From a checkpoint of a small model that answers yes/no questions on an image's attributes.
Model: 13.7M parameters, 32-pixel images, encoder arch resnet_bottleneck, encoder norm layernorm, encoder activation relu, encoder depths [2, 4, 2], encoder widths [128, 256, 512], fusion encoder width 384, fusion encoder layers 7, fusion encoder norm layernorm, fusion encoder activation swiglu.
Training: 3500 steps, batches of 48.
Data: trained on histories of elementary cellular automata, time running down, 295000 training examples.
Rows from block 5 of the image encoder, named by matrix and row number. Rows with one number belong to one channel. Each number is 50 + 10 x the weight over its row's rms, rounded and kept within 0 to 99. All counts start at 0.
# convs1: 3x3 conv (encoder.blocks.5.convs.1.weight, 64x64x3x3), inputs 16-31, a 3x3 kernel for each
# convs2: expand pointwise conv (encoder.blocks.5.convs.2.weight, 256x64x1x1, transposed), outputs 128-255
convs1.6:55 56 57 31 41 47 71 56 54 47 60 49 52 60 50 68 56 47 46 52 53 48 48 49 49 53 56 40 58 56 39 63 60 42 61 53 49 55 34 71 76 43 49 48 26 50 50 47 59 55 55 48 54 53 55 57 52 57 47 56 50 51 61 44 41 44 58 42 53 48 48 64 57 54 50 42 45 72 64 45 65 54 68 55 47 64 54 65 59 44 65 65 61 34 50 52 37 37 65 53 52 66 49 42 40 59 59 43 40 41 57 32 40 56 48 36 41 59 45 55 58 47 29 64 46 51 41 44 54 51 48 50 45 67 62 49 57 53 47 59 40 53 44 57
convs1.7:66 52 63 47 50 57 41 58 48 42 47 48 31 55 47 36 53 51 48 50 43 66 51 46 71 51 47 50 45 47 41 54 43 43 32 37 39 57 51 44 48 57 12 44 62 52 51 56 41 50 48 43 45 58 46 54 37 59 44 35 66 51 38 56 54 50 32 59 54 50 49 44 25 52 60 39 50 66 53 30 47 40 72 52 46 54 58 50 47 64 43 52 54 57 49 27 56 42 38 45 38 25 70 64 38 42 64 41 53 71 61 73 47 81 64 63 53 48 45 61 40 50 45 51 59 44 57 48 59 34 52 55 47 56 47 47 59 52 59 46 52 63 64 61
convs1.8:54 72 57 43 51 67 38 57 69 59 42 45 28 45 52 33 50 50 51 47 45 35 59 57 46 51 47 48 49 54 47 51 61 43 55 60 33 38 25 61 53 43 54 39 40 47 46 55 46 53 53 56 53 63 48 58 43 57 54 55 59 54 41 48 41 63 53 53 52 63 53 56 68 52 88 48 27 92 46 34 66 52 61 50 56 51 45 65 49 41 65 52 54 43 49 54 49 40 66 45 45 48 57 39 49 46 37 67 50 65 48 33 73 81 40 33 46 68 58 49 50 59 63 45 48 50 51 48 53 37 49 48 58 44 67 60 54 42 50 46 55 54 51 52
convs1.9:46 57 55 75 52 48 71 45 61 45 55 46 47 38 45 53 44 61 60 38 52 51 44 45 48 52 44 52 38 60 58 57 37 44 62 46 26 40 71 43 38 48 79 65 56 54 53 51 45 35 43 42 49 43 47 44 52 57 43 50 48 48 56 63 58 53 60 65 44 53 64 45 55 22 54 38 41 43 46 52 44 41 54 60 50 50 60 52 46 77 55 52 50 49 79 77 45 84 63 45 72 55 49 55 63 53 59 26 54 57 40 40 32 46 51 44 40 47 58 40 47 37 68 57 64 56 58 56 58 57 81 58 59 67 71 50 52 49 54 37 63 48 62 51
convs1.10:35 54 58 38 69 62 50 47 52 49 60 49 61 39 62 41 45 51 55 40 47 43 59 55 50 54 58 44 41 49 41 44 61 49 55 62 52 41 45 54 55 14 67 51 51 43 48 46 53 48 53 48 57 54 49 38 55 54 47 42 49 38 50 48 47 64 53 44 50 55 58 53 56 49 38 41 73 82 32 55 58 39 41 38 56 43 32 50 70 41 45 50 55 45 35 89 43 43 68 51 34 53 35 41 56 51 42 48 68 36 41 29 99 37 42 66 71 48 47 50 50 43 46 49 53 57 37 48 57 41 42 46 46 53 47 37 39 52 38 41 35 47 39 65
convs1.11:66 46 51 55 59 54 43 55 75 53 55 51 57 44 64 46 48 44 40 46 55 46 33 38 53 48 52 45 51 40 46 59 67 48 62 44 46 48 44 74 35 25 66 42 55 49 46 49 49 42 52 53 48 44 53 46 62 57 58 57 59 45 50 66 44 55 40 64 60 46 52 49 29 61 45 33 64 59 36 36 60 40 43 54 49 37 58 53 33 54 51 36 40 50 54 50 54 49 69 44 52 62 31 42 45 61 51 55 52 41 40 36 23 44 54 31 41 84 41 44 71 56 55 51 55 56 54 57 50 39 56 65 55 55 47 58 58 51 72 46 51 55 47 48
convs1.12:48 43 53 46 56 55 46 43 69 50 43 45 72 50 48 44 55 30 52 56 57 46 46 51 53 37 56 46 48 58 54 50 63 49 46 60 41 48 55 42 67 55 61 62 63 53 57 58 53 46 54 54 48 59 39 46 45 38 59 59 51 46 55 46 41 43 49 57 48 41 52 50 73 61 39 43 52 61 36 55 74 54 45 45 36 67 65 54 41 44 49 48 37 60 46 55 52 35 46 57 61 90 61 38 16 52 51 44 66 50 54 50 47 56 60 26 42 63 51 51 53 47 52 48 57 55 60 53 36 57 55 31 50 45 59 51 50 61 44 46 65 62 34 42
convs1.13:67 62 56 64 43 45 41 41 40 54 41 48 43 45 57 50 64 55 47 47 52 54 56 50 50 44 53 66 48 35 47 40 54 47 56 64 49 34 54 46 62 53 44 42 64 44 51 41 50 46 57 52 48 54 60 50 38 54 46 49 53 43 41 56 74 50 37 40 43 53 47 47 81 47 36 28 23 21 55 72 59 43 34 49 50 45 47 43 40 48 27 34 53 52 41 39 49 40 45 33 54 56 67 38 47 57 40 52 43 48 58 49 51 48 64 47 48 44 53 51 64 50 49 41 40 42 36 62 46 40 57 60 57 37 54 34 57 61 51 57 54 46 44 44
convs1.14:48 61 40 27 29 49 35 60 51 50 42 36 51 42 40 47 57 58 44 51 48 46 49 51 45 39 60 41 52 44 50 49 46 47 50 52 50 54 39 56 55 48 57 76 60 45 53 51 52 55 56 48 47 54 55 49 50 51 53 52 41 42 59 39 51 58 50 43 50 52 40 57 40 52 37 64 56 48 38 23 52 53 56 54 47 47 44 44 49 61 44 35 39 55 50 28 65 56 66 37 46 37 52 49 68 46 62 41 46 29 43 19 66 91 30 62 76 46 44 39 44 53 36 54 40 48 43 46 51 47 47 53 45 58 57 46 44 42 44 54 50 60 36 38
convs1.15:91 53 26 50 58 51 55 47 55 64 46 44 45 57 44 61 43 50 37 45 49 42 42 48 51 43 46 52 61 51 65 50 46 58 38 38 38 44 44 36 63 47 34 49 37 45 44 53 53 42 45 52 48 50 48 50 55 49 43 55 48 56 61 71 76 58 46 49 48 60 62 57 87 76 50 46 57 28 65 48 61 44 51 49 58 51 42 44 68 56 64 43 39 68 68 53 69 47 46 41 46 61 45 53 32 61 67 58 44 45 50 26 28 40 40 40 48 52 54 31 40 55 48 37 40 56 39 47 52 37 60 51 50 51 46 55 54 56 57 66 61 61 54 49
convs1.16:40 48 56 39 86 70 44 49 35 63 48 43 52 72 45 40 44 52 55 57 44 50 47 48 44 44 50 44 67 48 48 49 40 54 59 49 82 50 44 59 57 35 59 68 56 57 49 55 60 54 47 54 54 56 49 58 46 47 63 67 44 44 62 48 53 61 64 53 57 62 42 43 49 55 46 63 31 48 39 37 41 53 58 39 47 44 47 60 44 56 37 42 39 42 43 49 46 40 51 56 54 64 42 44 39 67 47 50 36 43 56 48 25 52 55 43 23 44 43 44 44 51 47 51 52 55 45 52 57 58 38 49 59 35 49 49 38 56 49 47 50 67 48 63
convs1.17:40 65 58 79 57 49 50 40 49 55 45 36 66 46 37 58 51 40 56 41 44 25 43 56 44 60 54 56 48 44 46 36 49 50 60 52 45 57 37 59 50 55 47 52 52 54 53 53 44 42 40 52 45 57 41 49 56 51 56 55 60 39 46 36 71 58 63 59 41 49 42 50 35 80 48 69 49 31 52 53 43 51 48 37 63 52 54 49 49 56 54 46 50 34 48 55 45 60 44 61 38 51 23 30 61 39 47 54 50 33 45 34 39 43 37 53 43 38 50 50 41 54 52 56 50 42 59 59 43 42 51 65 45 66 65 50 50 52 47 47 53 53 76 50
convs2.6:41 45 59 50 54 51 59 56 36 54 52 45 41 61 30 48 44 48 39 49 44 42 39 44 60 64 45 48 45 48 58 40 45 60 60 63 63 53 40 42 67 49 67 56 47 41 54 49 47 50 46 38 55 50 33 74 57 54 63 44 60 43 50 45 60 19 49 63 47 57 62 48 56 46 57 37 43 49 56 41 53 45 52 43 36 59 57 52 60 47 57 44 47 63 41 70 33 43 44 43 53 43 59 43 39 49 64 49 50 43 44 54 44 56 57 42 47 44 59 52 59 46 57 46 62 55 48 57
convs2.7:55 40 48 41 60 37 49 46 50 38 45 64 47 58 63 52 43 40 44 59 36 52 36 42 47 53 57 56 55 66 64 39 47 64 61 65 40 53 62 47 61 49 40 44 71 37 34 46 59 25 43 32 39 53 52 70 48 60 51 32 46 46 50 56 61 68 53 63 44 28 52 50 53 50 59 37 32 45 55 63 52 57 36 59 38 47 42 48 60 43 51 52 52 57 45 50 55 63 45 60 44 37 43 44 56 46 49 49 47 62 42 30 52 40 51 38 49 56 32 43 57 60 49 52 33 42 51 44
convs2.8:47 54 43 45 52 52 54 61 41 40 55 56 46 45 37 52 43 31 48 51 54 45 37 59 36 63 58 52 43 34 32 51 45 64 46 29 45 66 45 51 66 67 64 40 48 59 54 45 38 55 46 39 47 27 45 41 66 52 50 45 46 51 51 42 34 44 36 54 33 75 44 53 36 49 44 70 54 27 69 50 59 60 36 44 42 55 59 64 29 44 44 43 48 44 43 51 61 56 48 47 59 53 46 38 61 46 45 52 56 42 57 24 37 63 49 67 54 58 39 44 59 50 48 51 42 52 63 48
convs2.9:55 56 50 46 49 53 56 35 51 46 38 70 50 47 73 47 29 67 32 56 38 53 40 32 39 63 34 43 52 65 51 38 55 59 48 46 43 52 48 37 48 45 47 38 48 40 55 59 49 53 44 49 40 33 57 49 31 48 32 55 43 47 55 59 42 64 64 40 52 43 39 34 48 41 54 70 65 58 44 59 43 50 71 51 50 55 52 67 77 62 67 50 62 43 48 37 61 53 49 46 58 62 62 46 46 49 53 34 65 46 62 44 38 49 58 61 46 42 64 47 55 85 39 63 43 54 53 48
convs2.10:42 64 40 47 45 50 41 30 50 46 45 48 53 48 42 44 50 48 37 33 77 46 67 58 49 57 71 45 34 43 44 49 53 64 51 47 53 53 44 53 47 55 48 51 48 44 43 51 47 57 38 40 48 38 55 49 49 58 49 52 45 52 46 58 34 39 69 48 41 51 66 42 60 34 47 49 72 51 75 41 45 48 50 64 45 45 45 40 46 54 71 58 50 43 53 61 47 42 46 59 55 59 57 43 40 43 43 53 47 58 43 51 44 44 49 78 35 50 24 46 49 48 46 51 47 51 43 45
convs2.11:30 59 73 46 49 50 47 49 44 42 41 56 40 54 53 57 38 43 47 51 51 46 39 48 49 52 50 39 50 57 51 43 55 42 51 56 62 60 72 50 53 60 51 49 56 57 60 48 68 49 29 43 43 50 40 83 73 50 38 47 60 35 55 45 50 51 58 37 69 25 62 55 33 55 44 41 35 58 31 56 57 36 37 59 50 49 50 52 48 44 42 45 67 45 59 49 41 56 46 51 42 47 38 58 44 56 57 53 61 69 39 73 39 53 44 44 37 39 79 76 46 53 54 38 54 49 40 64
convs2.12:38 53 44 49 62 53 51 31 58 47 50 32 34 72 46 57 46 44 41 45 44 45 18 47 61 37 33 65 48 51 64 48 27 40 46 43 43 25 42 48 50 50 55 60 46 52 46 49 60 66 42 32 49 50 47 62 67 54 64 53 57 40 42 47 52 49 87 59 58 43 50 44 62 31 51 50 23 57 57 51 43 55 46 56 52 51 42 45 76 52 71 62 72 61 34 58 63 55 42 41 38 41 55 45 45 55 55 60 62 49 60 41 58 57 40 61 62 50 66 50 52 55 55 48 43 66 60 54
convs2.13:38 36 51 48 56 54 53 52 54 42 49 51 70 62 64 49 58 50 54 45 37 43 37 52 57 43 40 52 43 50 34 48 48 55 44 37 52 56 50 50 34 65 45 53 36 60 56 50 40 35 46 35 52 44 55 37 50 65 59 51 52 47 57 51 50 50 50 50 51 43 56 62 48 23 41 47 47 72 49 55 40 64 45 51 45 40 43 37 35 64 41 55 39 49 66 59 56 35 61 45 44 58 43 50 66 41 44 57 48 55 46 39 45 57 46 59 46 27 51 56 56 49 37 54 52 41 56 53
convs2.14:67 53 57 47 62 61 43 53 52 47 40 68 50 58 68 56 28 43 36 51 47 40 68 41 60 43 50 49 33 36 44 41 55 52 51 79 55 28 57 47 54 57 51 43 53 49 50 52 57 55 41 56 51 46 31 49 60 61 56 50 55 35 38 46 46 63 73 41 37 53 36 50 33 49 51 61 70 58 54 57 47 72 53 48 40 46 36 53 55 48 56 36 76 59 44 61 52 55 45 52 54 33 69 48 49 53 60 33 29 43 44 48 47 49 42 81 59 49 42 49 49 53 53 44 41 42 57 41
convs2.15:66 30 55 45 50 44 51 73 52 42 48 61 43 33 44 46 40 45 44 45 55 56 39 56 38 28 43 59 59 55 64 54 41 62 52 48 61 54 59 47 60 68 31 42 55 54 39 67 44 50 48 41 59 46 40 47 60 36 53 47 53 54 38 60 46 59 58 61 53 48 41 59 53 50 46 50 39 57 52 41 50 86 60 38 53 49 50 50 40 47 40 64 40 34 53 64 46 61 41 54 35 38 51 50 56 46 42 48 41 41 65 63 32 30 48 56 62 65 36 59 36 45 59 47 47 62 52 61
convs2.16:59 31 50 72 57 41 47 39 53 45 47 55 45 40 49 35 31 53 47 45 32 52 66 59 45 53 55 41 50 53 43 42 58 47 42 53 53 53 59 51 38 43 62 52 50 50 35 43 63 34 37 38 35 58 48 55 80 48 53 33 43 56 46 37 43 35 47 37 62 52 48 60 46 48 53 54 43 79 52 50 45 61 61 53 44 54 36 35 51 36 51 73 45 37 58 51 52 42 66 59 39 64 65 50 44 42 52 57 59 51 61 45 53 50 60 43 38 50 54 57 52 57 54 53 54 58 53 65
convs2.17:61 65 44 60 48 45 47 26 51 56 43 55 49 30 61 49 50 39 48 52 60 43 53 58 42 41 62 43 54 43 44 62 49 51 42 61 60 46 61 44 32 64 46 41 51 67 44 39 50 52 48 41 47 48 48 56 62 49 48 57 50 50 46 46 46 51 48 49 66 54 52 46 38 30 40 35 63 39 43 50 46 45 40 47 59 39 66 80 53 56 63 47 43 46 59 72 55 48 57 53 49 48 50 43 53 41 37 38 41 46 66 46 47 44 53 60 58 55 56 53 54 45 44 43 44 66 48 38